Rows from block 2, named by matrix and row number. Rows with one number belong to one attention dimension. Each number is 200 + 30 x the weight over its row's rms, rounded and kept within 0 to 999. All counts start at 0. After the name is the row's rms in percent of the matrix's.
# v: attention query, key and value (stacked) (model.blocks.2.attn.qkv.weight, 768x256, the v third), inputs 172-255
# proj: attention output (model.blocks.2.attn.proj.weight, 256x256, transposed), outputs 172-255
v.52,099,205,194,217,199,238,242,201,172,243,227,195,213,241,191,172,184,187,154,241,167,172,202,185,226,220,232,231,162,219,243,230,177,230,160,209,202,211,173,212,218,175,230,211,227,193,208,208,182,189,131,207,215,158,210,234,199,175,242,169,223,250,200,212,229,197,197,189,208,206,189,203,209,174,200,191,183,171,187,247,179,226,204,237,238
proj.52,104,163,199,232,192,225,229,217,242,163,191,197,268,208,230,229,232,155,209,140,164,171,216,113,146,230,233,158,224,192,233,204,167,221,204,224,186,197,242,164,155,217,215,209,209,189,186,204,186,185,207,251,170,157,239,205,200,229,249,140,151,209,160,193,203,212,176,211,178,166,204,204,209,210,206,192,199,194,217,179,196,260,211,235,205
v.53,106,180,168,233,194,209,205,172,146,244,197,199,200,238,199,183,194,214,175,178,195,199,242,191,203,252,191,220,184,114,181,156,187,156,218,161,223,164,227,244,166,192,224,159,191,174,255,254,180,145,200,264,178,209,203,226,214,248,243,164,180,166,200,177,171,183,233,254,182,209,246,210,205,216,241,193,191,227,200,177,179,259,211,181,176
proj.53,109,218,195,209,195,191,227,212,184,192,160,214,219,201,199,183,216,204,198,193,190,217,169,223,234,224,216,198,144,184,186,143,180,151,152,227,113,200,110,187,190,186,195,179,194,179,205,229,155,195,197,194,198,232,194,159,270,205,235,198,203,166,181,193,172,249,158,186,248,179,204,250,157,161,211,196,211,121,197,162,228,200,191,244,134
v.54,100,214,145,193,221,173,211,207,207,202,208,192,202,210,222,173,168,222,202,197,209,202,209,177,175,210,198,210,199,161,101,215,177,217,225,170,188,139,228,106,157,191,215,184,210,207,166,233,182,204,199,188,181,161,210,204,279,231,238,160,199,160,214,220,165,171,208,267,179,220,250,250,200,210,205,216,160,210,216,244,229,195,183,151,204
proj.54,099,246,237,165,219,184,226,217,143,224,170,199,180,189,228,211,204,234,201,256,207,204,180,210,218,215,224,192,187,191,184,186,232,222,179,182,197,239,240,254,247,233,155,159,196,157,214,227,200,190,108,126,216,209,195,160,191,161,155,222,186,239,245,174,185,201,178,182,254,222,153,221,169,185,220,176,213,173,210,192,247,136,204,230,224
v.55,104,205,199,190,182,209,182,193,186,209,212,233,190,160,222,231,194,171,229,162,232,190,168,214,164,173,164,177,244,220,188,251,197,204,250,189,154,208,171,132,238,208,207,194,192,209,178,176,237,216,212,153,157,237,239,182,156,190,206,215,190,209,208,192,199,242,204,172,195,209,206,228,208,234,195,236,272,172,200,210,180,138,179,207,169
proj.55,092,191,214,200,164,212,162,196,198,261,196,186,168,152,153,220,217,181,140,216,238,207,182,173,200,174,200,231,215,226,206,240,240,222,167,172,325,229,238,238,219,177,210,206,194,167,145,160,218,250,223,210,221,215,175,210,147,167,173,181,257,202,192,178,218,164,241,221,172,212,197,154,222,234,196,192,195,210,238,229,152,222,221,197,216
v.56,088,226,149,250,187,236,199,236,198,244,221,239,161,224,231,160,235,242,199,169,181,207,213,230,164,207,192,213,217,216,190,197,162,204,229,213,200,228,196,226,222,179,187,176,201,210,183,249,171,212,202,191,213,216,203,147,215,194,193,179,150,200,203,231,171,162,179,234,166,220,232,233,183,165,219,224,199,185,184,147,157,298,185,223,266
proj.56,089,196,205,234,167,217,235,226,155,220,159,190,252,199,143,173,177,186,220,172,146,221,176,211,237,208,174,174,208,178,105,182,178,225,190,193,160,191,133,135,155,175,191,230,196,238,228,254,171,208,179,191,172,160,211,226,245,187,201,209,208,186,176,195,190,275,187,212,207,189,230,213,182,190,172,216,158,141,189,162,174,130,212,234,164
v.57,102,188,217,244,201,183,221,167,190,219,218,218,229,190,159,159,203,223,175,172,193,185,232,193,238,231,234,243,187,173,206,186,125,175,212,203,241,196,242,228,153,199,262,248,205,176,201,221,183,179,212,223,218,202,144,210,174,223,219,184,223,257,197,185,219,200,202,169,188,182,178,178,216,243,236,192,212,240,194,182,203,245,176,161,158
proj.57,103,201,155,219,192,250,251,237,193,188,168,191,228,206,213,186,199,201,241,153,112,201,164,209,226,236,251,172,216,178,197,174,163,196,202,225,145,220,160,184,175,206,184,202,188,181,254,228,198,184,198,230,245,168,252,222,204,213,241,182,210,191,189,204,203,209,155,216,224,168,200,188,174,170,166,168,183,168,201,191,226,225,209,237,208
v.58,105,196,239,180,189,204,172,204,221,187,182,159,178,199,227,182,192,236,197,149,231,215,170,177,230,158,184,186,234,232,154,221,168,199,188,236,181,212,183,229,185,154,168,202,179,174,200,168,223,215,209,165,245,246,224,188,249,214,151,224,259,242,186,213,191,165,195,179,217,199,185,206,193,168,225,245,166,209,183,150,288,175,193,237,215
proj.58,112,193,199,218,173,225,200,238,199,222,196,224,235,155,207,206,203,176,226,180,216,195,176,261,202,200,235,166,264,179,192,225,212,230,148,223,198,195,202,126,214,159,182,245,150,212,203,196,207,197,189,244,193,160,209,190,183,174,206,127,180,235,215,263,230,197,176,180,196,215,191,157,184,225,209,166,189,236,166,211,259,244,216,247,210
v.59,099,164,171,208,218,229,163,209,205,195,193,182,204,186,182,182,166,198,193,170,248,200,211,150,190,218,157,194,199,162,171,230,204,181,196,162,237,181,254,218,206,200,249,156,187,139,156,228,201,206,200,252,206,237,189,185,122,221,203,204,220,168,199,211,206,220,240,247,186,172,189,212,243,251,194,201,191,248,246,217,244,182,191,196,173
proj.59,105,230,246,176,206,193,212,181,130,225,184,209,199,193,197,178,197,206,190,200,198,202,189,168,188,211,198,206,168,217,220,209,225,178,231,216,115,127,210,256,199,235,171,168,179,179,225,227,220,188,230,182,129,249,162,184,231,206,172,183,217,188,236,191,175,233,171,165,246,191,218,224,116,191,208,235,204,144,191,167,239,289,211,255,130
v.60,109,241,184,225,206,161,216,216,218,229,206,234,234,251,216,179,197,201,185,211,230,183,216,167,202,249,215,181,146,220,221,156,182,184,198,259,215,172,197,122,229,151,229,188,226,158,222,202,191,180,193,242,224,176,271,294,261,205,238,177,169,223,244,200,210,189,193,200,209,170,185,211,216,183,175,169,254,173,199,226,207,200,188,156,201
proj.60,112,236,165,205,236,196,199,207,199,238,242,274,241,205,188,167,155,175,185,101,187,238,185,169,184,224,179,238,142,256,161,177,225,158,181,249,170,157,211,211,232,239,184,166,199,198,222,191,194,228,163,242,189,211,203,179,231,189,184,204,184,198,213,193,169,194,159,219,219,201,168,217,190,176,186,206,134,182,206,173,126,182,217,207,173
v.61,090,185,178,174,178,194,241,236,192,190,188,212,233,207,222,187,236,204,217,187,162,221,160,203,154,222,190,179,178,182,144,187,199,241,239,181,190,175,190,173,173,186,219,192,180,162,179,242,216,217,193,191,189,157,165,190,239,198,242,156,198,271,202,205,223,182,203,148,150,189,181,185,145,225,256,221,200,155,193,200,291,196,198,153,149
proj.61,099,211,251,185,199,222,249,213,158,208,194,160,229,162,185,232,188,168,204,208,159,213,159,194,229,236,270,218,200,194,182,169,195,212,165,170,229,223,210,227,212,189,203,220,170,196,202,214,187,195,162,235,157,173,201,250,178,193,238,210,218,220,235,179,209,145,177,165,247,196,123,214,189,183,225,167,214,196,209,246,233,176,191,253,213
v.62,101,160,146,140,225,201,189,180,200,169,195,211,222,178,168,171,181,219,219,176,244,197,172,212,186,214,251,161,162,159,144,224,201,204,198,209,257,178,225,218,195,201,271,246,205,180,198,215,217,243,235,215,205,171,108,208,163,186,188,195,210,206,231,225,186,240,263,231,179,223,155,169,218,220,182,231,224,210,190,208,187,190,179,125,137
proj.62,099,189,223,185,171,244,207,226,157,228,132,162,222,182,215,176,211,208,192,215,179,227,163,206,218,212,242,233,202,203,200,157,202,179,203,167,205,207,205,225,217,190,203,175,130,205,186,200,206,220,146,177,200,191,208,241,157,176,208,202,202,212,227,213,247,179,180,150,218,262,166,242,182,175,197,142,157,198,208,216,170,205,228,283,188
v.63,106,197,185,167,174,159,219,197,166,205,195,248,169,238,227,244,209,209,235,180,171,168,213,200,190,204,166,208,180,150,218,222,272,273,235,167,197,222,206,192,165,186,227,174,230,181,207,184,166,216,210,189,182,233,170,149,228,208,221,209,219,224,193,193,191,172,239,207,212,161,240,252,222,102,202,218,185,211,193,210,156,203,210,174,238
proj.63,103,204,221,181,222,194,198,229,166,163,174,187,178,200,188,211,259,215,200,193,224,227,142,227,223,258,236,217,163,161,175,185,192,204,163,258,228,247,276,225,239,168,210,234,213,187,238,218,192,182,153,165,211,208,209,209,223,190,192,246,204,182,192,158,198,201,194,154,220,177,181,218,125,186,205,158,212,192,242,217,231,185,204,217,190
v.64,108,187,219,203,216,192,225,212,214,196,150,205,235,218,252,273,233,214,245,212,218,197,210,171,213,176,189,195,218,166,182,224,225,237,207,219,143,216,119,192,155,175,185,162,180,194,248,203,140,214,189,173,228,156,185,216,217,195,172,226,193,245,188,166,230,210,232,199,206,174,215,232,185,243,215,228,184,206,199,219,220,169,178,202,277
proj.64,104,197,144,191,170,196,225,204,187,178,182,242,168,219,174,241,206,190,181,282,185,201,224,235,236,239,220,147,202,146,199,182,252,177,158,244,183,181,241,183,200,164,172,199,207,258,256,248,181,209,202,261,129,154,157,197,228,234,174,181,198,230,207,206,186,184,202,254,187,197,188,186,137,195,221,205,274,189,178,191,218,205,223,181,198
v.65,083,129,235,275,202,144,223,180,205,178,185,222,226,168,192,216,197,211,196,213,192,188,190,117,233,250,201,218,174,221,171,236,202,179,238,248,202,201,143,230,208,188,201,233,197,133,194,237,178,178,214,173,215,192,175,204,242,216,242,243,251,197,187,212,230,226,256,205,214,190,207,175,233,158,160,215,169,229,167,209,234,194,174,224,202
proj.65,092,195,126,235,234,183,187,190,186,179,210,206,215,174,243,267,174,194,205,211,179,174,287,220,181,185,232,206,208,204,196,181,205,202,246,158,185,230,191,207,229,191,198,182,252,168,261,191,143,227,215,196,217,157,211,290,177,223,229,166,137,169,204,181,171,219,243,133,179,217,193,186,194,190,214,256,231,195,243,185,183,224,220,198,201
v.66,090,196,196,206,204,225,196,198,218,228,190,144,168,165,148,205,212,186,221,245,196,180,227,212,247,225,202,249,208,250,246,219,221,167,174,215,208,255,147,249,205,229,168,240,179,230,209,221,179,265,219,215,207,182,179,190,211,209,196,217,184,174,219,159,208,206,186,168,222,228,227,189,198,174,240,213,251,235,190,226,196,227,171,235,226
proj.66,100,196,172,202,202,187,172,257,202,195,179,231,181,194,178,202,234,209,188,266,164,218,136,206,160,210,220,127,198,201,257,214,254,134,245,188,188,233,224,167,197,186,138,151,187,292,135,224,196,247,194,163,167,214,177,257,182,237,169,135,217,238,178,143,251,179,201,226,178,184,184,198,219,189,175,166,197,220,208,192,209,188,245,160,215
v.67,100,174,161,200,161,210,192,220,192,196,192,137,194,185,186,175,190,179,211,219,248,244,226,183,211,206,170,212,203,212,233,239,193,197,188,185,175,215,172,236,233,194,180,172,185,253,114,222,165,213,222,243,218,170,174,177,206,228,223,255,184,186,168,178,178,189,215,190,206,207,242,197,225,165,216,189,158,213,205,194,249,168,180,210,141
proj.67,104,201,227,192,238,211,213,212,200,206,241,209,168,200,152,172,212,218,187,231,182,133,188,242,188,220,179,126,190,189,187,194,208,145,156,189,202,240,207,211,211,266,187,201,226,206,200,206,240,173,210,208,192,171,221,289,186,176,211,200,195,179,197,239,269,194,162,207,177,168,193,226,174,164,215,209,215,238,164,209,300,239,208,219,202
v.68,102,235,168,185,214,196,212,217,221,200,214,265,205,204,226,224,227,206,193,208,153,215,176,224,217,155,228,178,243,188,216,134,139,228,192,201,199,207,267,163,195,195,187,178,234,260,219,168,259,209,202,162,181,233,271,291,250,200,199,169,175,284,194,212,170,192,213,170,177,223,173,187,192,189,234,182,160,183,205,175,217,233,177,198,198
proj.68,103,207,283,203,171,210,179,203,207,183,240,223,197,203,198,216,164,172,189,128,214,209,238,190,233,214,198,205,222,203,157,196,190,229,156,238,220,192,196,210,208,274,143,180,213,152,233,163,233,177,180,166,207,181,196,190,204,220,194,206,197,267,165,233,185,167,178,228,248,215,185,203,180,220,211,224,237,194,210,161,163,180,246,204,208
v.69,092,217,206,170,201,176,235,193,218,179,208,183,209,186,195,234,197,231,226,194,220,172,150,230,154,182,211,154,189,247,153,230,204,199,246,203,195,188,217,181,186,176,194,265,187,169,202,205,222,161,233,217,232,162,167,192,188,193,212,242,243,180,189,206,190,235,237,237,242,191,161,192,200,198,186,206,268,168,237,176,274,181,210,141,168
proj.69,096,257,177,184,165,224,173,149,191,259,157,208,216,198,189,198,193,222,226,192,161,206,235,192,230,167,178,243,178,199,220,155,149,184,190,168,205,246,203,229,198,205,215,177,143,177,226,192,201,180,230,265,192,180,228,197,193,180,226,155,188,175,175,254,193,171,188,147,203,219,214,187,200,217,241,241,186,200,153,182,158,208,180,224,162
v.70,091,242,173,173,176,180,193,205,189,173,215,214,189,169,151,231,189,214,200,247,230,187,203,151,190,189,196,187,162,180,178,192,184,177,194,180,193,200,260,129,211,201,253,161,173,204,170,161,210,214,214,258,175,227,221,209,194,233,216,211,169,217,258,218,133,189,222,235,171,224,178,209,240,210,219,236,213,196,157,180,172,202,221,225,144
proj.70,099,223,284,213,212,227,208,191,199,237,186,175,189,198,212,125,193,159,205,209,229,190,228,181,183,184,169,267,206,206,169,191,158,152,207,255,239,238,197,252,197,247,243,259,221,133,229,157,226,199,256,215,193,216,242,210,242,165,221,234,168,244,220,270,162,237,191,153,211,165,213,189,203,219,225,210,213,239,161,179,175,225,149,224,204
v.71,096,229,187,239,201,229,232,194,220,246,198,230,185,213,196,191,169,206,211,185,206,206,220,205,187,258,186,194,185,175,233,219,202,231,183,200,203,173,185,205,199,234,175,135,192,187,209,209,183,185,162,236,212,211,297,165,176,222,230,183,192,123,184,203,225,243,214,220,237,171,236,221,226,183,192,124,199,182,223,211,193,236,227,195,234
proj.71,092,171,137,220,270,172,162,202,175,194,174,209,201,204,242,192,213,186,228,199,209,201,163,169,154,253,203,169,160,236,184,205,197,203,302,194,170,195,228,178,203,143,183,210,184,209,121,181,225,246,176,172,256,186,190,161,189,188,206,164,223,169,195,149,226,164,189,202,217,160,225,221,241,212,174,156,228,190,213,215,197,178,177,132,194
v.72,101,193,179,216,202,198,215,200,191,216,214,186,219,211,156,183,225,182,207,249,173,214,219,170,202,200,176,197,212,207,218,232,195,209,184,265,216,218,184,216,168,191,214,204,234,239,166,234,204,172,196,147,211,250,215,252,174,175,201,235,239,223,183,173,214,195,153,219,198,187,222,203,215,168,168,111,141,229,204,231,255,287,191,240,187
proj.72,113,198,211,231,206,186,194,212,194,193,214,162,166,206,189,200,191,84,190,200,192,175,184,200,215,174,178,171,200,163,217,193,209,180,181,197,200,216,217,196,193,227,198,141,185,181,201,244,255,178,209,179,159,188,195,256,187,207,186,209,288,193,212,239,238,176,178,249,130,185,184,241,226,194,182,198,205,179,224,183,162,195,221,190,190
v.73,097,164,191,196,176,171,178,181,197,226,193,133,190,215,210,211,248,209,204,168,177,166,196,287,192,180,228,227,176,218,236,186,231,239,177,136,204,208,263,232,200,224,176,189,169,262,234,220,202,189,201,204,261,230,172,148,202,197,207,178,160,202,224,210,202,162,179,191,240,207,240,186,185,206,255,203,254,241,244,191,166,150,134,214,227
proj.73,099,194,176,193,172,160,234,193,210,160,231,226,215,185,142,259,207,265,214,222,188,190,142,191,219,203,191,101,179,194,166,234,235,204,157,198,215,173,183,179,211,206,187,212,189,252,200,207,169,214,140,188,193,201,184,256,204,258,203,180,217,199,204,179,187,211,215,206,198,212,171,193,190,201,170,205,228,221,227,185,258,205,254,177,244
v.74,087,213,185,211,201,186,182,197,222,210,178,72,181,196,229,189,212,201,197,187,204,199,197,201,164,220,200,154,162,157,152,194,200,221,237,144,204,199,221,180,176,193,197,175,189,177,210,173,209,162,236,226,235,189,212,145,231,240,198,211,235,118,218,200,160,186,209,248,202,197,197,202,173,228,246,218,178,216,213,216,289,85,249,150,224
proj.74,098,199,229,162,242,238,190,169,203,216,247,171,218,214,199,223,192,245,225,159,156,156,212,235,164,205,205,218,192,207,199,202,204,228,176,164,234,232,233,224,232,221,223,205,211,197,258,194,204,169,231,221,205,184,209,198,186,202,246,180,147,116,208,217,208,192,244,185,209,191,208,210,215,171,178,212,198,196,169,180,295,258,144,232,222
v.75,083,191,193,172,187,255,249,157,185,188,207,226,154,217,211,189,224,259,156,189,229,173,204,165,231,209,257,236,201,203,228,188,176,165,187,246,138,198,184,209,219,206,229,182,208,181,235,190,173,183,203,176,193,219,127,186,250,192,220,201,181,179,213,193,183,147,221,164,176,177,240,193,188,198,200,213,188,213,195,254,179,205,195,191,241
proj.75,089,214,143,207,239,145,190,244,211,167,182,231,215,206,243,212,216,192,226,271,212,210,142,162,169,220,192,172,195,225,217,230,221,230,312,227,211,178,215,187,247,142,200,194,198,219,161,199,158,247,170,143,189,217,216,198,200,224,189,162,214,186,250,132,229,195,169,210,209,193,208,199,231,192,194,158,205,263,196,209,141,190,182,154,205
v.76,099,169,144,209,204,222,141,211,166,228,211,234,207,190,126,162,163,215,212,192,210,202,270,216,191,247,206,207,179,152,150,170,198,168,210,170,223,200,197,211,181,172,234,203,213,144,226,290,162,179,184,260,196,201,172,180,179,203,261,153,205,173,209,185,171,213,224,258,167,193,232,162,279,200,159,180,184,208,208,232,179,266,220,192,153
proj.76,102,116,229,227,238,184,229,254,223,184,172,131,204,186,206,176,249,192,233,166,237,184,193,186,166,188,200,244,174,242,214,190,208,187,240,199,190,209,188,260,168,216,249,227,253,148,152,197,191,234,193,187,206,262,245,206,190,197,228,202,212,168,253,207,189,237,196,161,168,164,185,195,217,191,165,202,160,264,223,226,178,207,190,159,188
v.77,097,185,190,156,160,194,187,178,208,124,185,262,217,180,196,229,213,226,183,222,229,218,182,177,230,215,229,215,159,202,156,197,200,164,229,163,195,138,235,221,177,161,258,216,206,222,203,225,224,228,189,206,199,208,139,180,180,191,157,178,188,286,257,187,188,171,229,140,205,218,184,175,195,225,244,290,199,254,158,143,217,188,153,197,193
proj.77,093,223,266,184,157,206,231,221,212,152,254,164,164,187,175,238,206,217,206,229,238,197,230,229,203,177,212,181,229,185,159,178,192,169,161,198,247,202,143,224,219,205,198,214,252,189,247,214,187,173,163,184,174,206,233,233,217,257,184,217,191,221,214,234,112,237,190,184,200,225,159,178,214,192,189,214,235,201,186,207,190,237,264,201,188
v.78,088,207,205,180,210,163,196,216,160,177,217,208,269,169,156,238,166,221,233,243,161,186,150,161,197,187,187,201,198,227,207,184,179,162,195,227,204,186,161,174,179,194,190,203,226,199,231,177,173,206,216,261,187,174,253,326,213,182,189,206,205,180,172,167,209,195,221,240,209,175,152,213,236,213,192,208,137,202,152,157,199,284,178,208,194
proj.78,101,192,226,188,221,238,210,198,180,222,166,175,165,208,220,151,218,135,187,175,184,196,243,200,160,198,171,232,203,215,249,182,197,111,158,281,210,248,219,203,173,252,221,144,207,171,209,184,216,166,224,218,198,164,189,193,217,206,190,233,163,214,186,281,211,200,176,169,180,172,214,239,225,205,239,206,218,203,172,184,125,171,231,227,204
v.79,091,169,181,204,220,188,183,185,204,203,227,203,267,210,205,209,170,212,207,158,173,187,160,211,175,176,216,180,208,211,202,198,172,219,218,188,202,190,238,225,208,150,280,179,207,254,196,161,214,210,179,218,187,208,234,121,226,226,182,177,200,215,201,233,173,208,137,181,178,219,216,186,187,182,202,205,197,171,191,148,234,220,193,238,242
proj.79,091,175,267,191,171,221,229,195,213,200,191,171,158,207,130,241,201,204,222,196,208,139,202,255,226,176,170,174,204,210,168,190,192,238,121,175,207,220,178,207,188,229,208,176,205,162,250,197,182,124,192,238,287,195,184,207,213,240,200,160,178,164,215,238,126,213,227,189,233,216,170,159,176,208,217,253,204,178,220,194,300,214,213,220,213
v.80,098,151,177,185,171,236,179,165,180,213,217,172,228,204,177,184,220,188,225,161,148,184,188,174,182,198,270,223,155,252,200,209,211,204,208,218,203,189,190,211,222,179,200,243,187,181,210,206,165,147,185,153,211,196,199,216,174,194,199,189,235,247,208,201,203,214,161,206,241,166,173,196,221,160,197,176,116,205,204,190,205,209,201,213,234
proj.80,102,190,213,165,176,179,224,185,194,171,195,198,218,160,174,234,178,247,182,165,153,196,204,204,247,182,181,208,226,210,195,224,232,213,194,234,173,222,175,193,214,138,204,169,181,204,211,222,167,194,157,167,229,200,196,172,174,265,191,194,186,177,203,211,218,181,184,202,171,242,175,204,194,184,200,206,207,193,225,234,151,208,203,200,222
v.81,092,181,208,181,183,189,212,228,173,206,193,273,208,174,188,180,222,197,182,190,168,174,210,226,199,211,208,172,153,177,175,208,199,180,245,216,227,197,197,230,166,158,235,183,202,190,210,192,216,204,210,272,201,261,254,210,222,240,197,146,207,267,228,249,159,162,220,216,195,171,213,187,223,198,186,218,130,193,176,142,162,298,183,271,203
proj.81,097,183,263,188,197,190,247,240,239,210,241,134,190,175,169,164,214,127,223,131,241,213,211,223,178,151,203,250,207,220,160,187,190,149,174,237,254,190,216,213,192,257,228,208,241,153,168,201,174,163,237,205,168,246,237,238,209,216,215,209,176,218,242,251,155,250,206,166,193,193,167,211,212,171,182,228,225,221,206,206,218,155,223,220,215
v.82,086,184,206,162,196,217,150,177,219,194,214,208,210,176,168,172,204,186,249,145,222,182,180,223,215,138,167,187,175,233,192,207,246,207,229,186,224,211,226,194,193,160,160,249,211,236,175,184,158,191,227,183,179,189,251,191,245,165,133,221,243,212,241,214,227,229,209,212,203,229,220,220,136,166,170,179,212,194,216,192,177,154,154,210,210
proj.82,090,216,191,203,157,244,206,160,206,209,244,245,237,172,172,187,197,243,173,196,197,176,248,216,195,166,186,143,217,170,182,200,189,213,112,181,186,208,212,182,228,240,191,173,192,196,277,199,183,159,205,217,171,137,172,203,174,208,185,233,172,164,197,216,185,187,194,183,239,218,216,197,188,197,277,230,288,172,188,196,246,208,221,254,197
v.83,097,224,241,150,142,226,198,198,256,163,206,203,175,193,173,198,234,210,177,236,209,180,185,261,194,177,190,256,239,251,233,180,230,222,201,209,167,265,218,253,233,225,155,240,191,239,151,173,207,249,172,214,264,242,159,200,176,147,153,183,214,229,211,214,201,195,174,116,183,212,167,184,171,193,217,217,215,223,222,204,193,160,176,227,173
proj.83,098,235,203,161,171,205,223,177,163,136,206,226,208,183,171,268,211,162,141,215,177,178,196,251,259,196,213,102,227,155,207,233,247,195,160,180,198,215,193,169,215,207,143,165,196,257,238,185,192,203,165,219,158,181,149,240,184,270,174,178,172,217,183,150,191,163,199,230,178,223,210,222,144,184,201,215,190,195,225,197,218,234,219,188,224
v.84,093,183,164,276,205,166,202,200,187,194,202,182,178,224,243,242,188,200,225,193,227,200,180,223,185,226,170,164,247,157,158,188,194,158,220,169,189,219,207,172,210,235,164,157,200,227,200,184,236,209,238,138,181,206,215,103,200,184,231,235,207,160,168,189,244,217,201,198,203,226,225,257,150,199,186,196,249,194,215,232,199,104,223,182,223
proj.84,097,210,147,231,178,224,179,163,192,214,166,236,231,201,222,192,166,262,221,262,181,244,205,184,186,211,189,195,213,184,176,162,176,227,225,165,182,220,207,196,214,149,207,200,172,231,249,212,231,200,221,234,171,184,152,167,210,154,209,201,205,174,173,187,236,200,202,172,240,174,233,208,210,197,208,209,191,196,184,202,215,222,166,208,206
v.85,090,184,166,229,227,179,214,197,171,186,166,161,211,223,235,178,218,198,185,215,211,194,216,174,220,213,166,199,178,154,176,204,235,190,181,181,209,222,159,231,131,189,190,209,200,184,234,266,154,155,193,187,181,204,144,186,130,198,194,252,211,170,240,195,216,177,236,208,186,177,254,226,161,217,126,164,196,170,214,237,160,193,199,156,247
proj.85,091,138,172,211,241,147,234,283,245,144,179,207,166,196,182,178,217,247,223,280,214,195,137,222,181,218,185,218,204,217,213,197,215,249,246,185,182,210,153,202,205,163,184,198,214,241,166,224,207,231,206,180,161,250,163,187,191,220,195,184,186,159,232,151,189,228,197,211,184,191,192,212,229,179,149,159,174,237,220,235,216,209,188,156,221
v.86,091,171,208,124,215,185,183,225,237,178,157,187,226,165,200,225,212,195,215,234,217,196,136,207,218,132,248,196,228,255,184,229,219,225,244,212,143,199,186,141,201,191,187,267,176,179,164,172,174,239,246,128,197,209,159,126,208,164,181,230,200,210,208,254,163,196,216,167,200,220,144,195,192,238,233,232,222,187,205,186,235,193,203,167,186
proj.86,093,243,229,207,179,212,204,144,168,187,249,180,195,225,219,248,165,205,190,210,191,166,256,236,220,190,212,201,170,183,221,208,207,245,181,199,222,207,171,252,213,231,179,174,161,221,318,224,202,128,229,172,181,144,192,197,175,213,189,221,212,197,158,167,184,156,225,202,219,216,221,232,162,186,259,201,158,158,224,176,201,213,189,253,180
v.87,097,183,171,173,240,179,202,226,212,172,203,140,232,227,185,171,175,193,212,175,189,202,204,128,185,232,191,164,253,207,175,188,195,180,173,197,214,208,177,177,182,162,187,226,214,118,221,174,176,169,219,193,242,164,170,187,234,232,227,175,187,217,158,171,166,220,205,222,210,169,164,179,215,197,221,168,203,212,217,238,294,186,211,139,229
proj.87,093,147,155,180,244,207,190,183,211,225,184,179,242,215,284,216,195,218,197,197,151,185,193,166,193,179,205,233,209,228,194,211,198,167,214,198,188,226,163,224,216,113,265,209,194,224,228,175,194,219,217,214,166,192,238,156,195,171,197,217,220,189,240,193,205,182,188,167,172,180,220,167,238,191,217,202,157,178,161,152,182,233,195,204,189
v.88,096,151,214,241,190,216,230,198,199,213,217,218,168,196,172,164,191,194,201,181,139,206,163,256,191,271,203,213,169,228,208,145,172,205,194,212,245,208,225,231,224,188,211,240,208,223,187,222,251,157,182,235,208,233,214,123,150,177,226,198,189,159,193,244,201,191,176,225,155,152,214,147,192,198,210,167,210,204,211,161,221,253,203,195,193
proj.88,099,214,223,198,222,229,174,205,209,219,186,177,198,224,178,204,221,250,237,177,212,210,190,191,160,191,183,198,190,230,184,232,213,217,221,216,199,184,174,218,189,157,204,218,184,166,145,210,218,192,229,183,181,224,237,224,225,219,191,150,212,197,210,170,191,220,226,200,221,201,203,172,243,212,209,179,134,229,196,200,156,122,208,184,224
v.89,093,230,200,249,216,208,175,225,181,181,186,211,255,204,211,268,205,172,196,226,212,206,234,187,190,209,175,209,209,187,223,197,202,204,156,168,181,199,176,204,231,188,193,131,172,247,175,183,206,160,169,183,191,183,274,201,192,198,156,193,179,225,149,201,213,246,201,208,221,192,260,193,229,226,196,165,170,143,178,215,155,146,213,205,214
proj.89,095,255,183,220,173,194,219,198,165,222,213,251,201,186,201,183,187,207,210,194,224,246,183,136,191,229,159,159,203,162,166,204,197,224,183,188,182,193,204,192,219,239,189,202,149,174,253,217,214,178,189,197,221,160,180,142,178,183,202,290,223,206,208,182,241,161,167,216,231,178,211,214,176,212,222,192,214,207,141,187,237,221,176,173,179
v.90,102,177,196,191,191,155,184,233,205,223,216,256,231,180,186,233,220,209,202,216,196,187,181,170,201,165,247,230,180,231,207,214,207,170,209,277,225,195,173,201,195,173,221,250,171,121,191,213,195,243,180,108,244,205,204,269,189,196,170,213,263,239,226,230,184,166,188,170,222,246,169,220,221,209,207,230,217,216,188,174,228,217,208,242,168
proj.90,107,215,204,204,165,173,167,159,156,160,159,226,183,233,208,259,164,100,142,228,215,201,208,233,206,190,199,170,195,134,198,206,201,177,190,199,170,227,198,213,203,176,204,164,198,192,250,223,207,188,185,174,189,171,151,238,182,201,219,190,206,240,215,205,201,217,226,207,183,206,204,178,187,193,190,210,179,178,198,207,68,237,198,222,184
v.91,099,191,202,230,202,170,203,230,180,179,164,233,207,185,231,229,183,249,225,224,225,226,220,130,207,219,178,192,203,174,164,237,161,164,222,247,153,225,152,219,174,202,201,202,200,160,208,201,215,240,246,207,220,185,194,199,149,243,213,189,228,202,228,177,192,221,215,193,183,209,203,190,206,194,175,215,203,215,187,193,199,236,214,196,218
proj.91,103,168,217,209,173,204,206,203,211,222,145,187,212,200,145,160,204,140,210,295,174,143,236,244,199,198,195,235,191,196,178,164,188,115,237,199,201,216,207,221,157,187,232,193,213,206,178,189,205,180,249,225,134,201,167,266,224,181,216,195,158,238,200,223,176,222,178,176,144,183,197,171,219,203,185,218,234,236,217,192,147,186,241,222,192
v.92,091,177,224,198,190,232,170,181,192,197,231,177,191,210,155,182,241,207,206,212,229,209,221,222,216,231,193,259,214,218,216,239,196,168,185,170,215,218,222,233,223,192,205,261,176,260,156,232,229,183,211,241,220,230,200,197,127,204,201,190,214,156,216,229,220,184,190,120,191,162,242,170,186,182,210,226,253,255,207,266,275,224,193,234,202
proj.92,094,192,187,171,198,194,202,233,233,180,192,222,216,222,151,247,207,232,208,255,143,188,164,251,174,238,210,146,189,226,196,221,217,153,270,173,187,241,195,192,237,220,212,151,192,180,138,216,208,243,213,177,220,218,172,210,196,244,203,123,208,189,161,169,224,196,192,216,154,235,198,223,219,208,141,195,201,211,234,210,252,186,218,169,231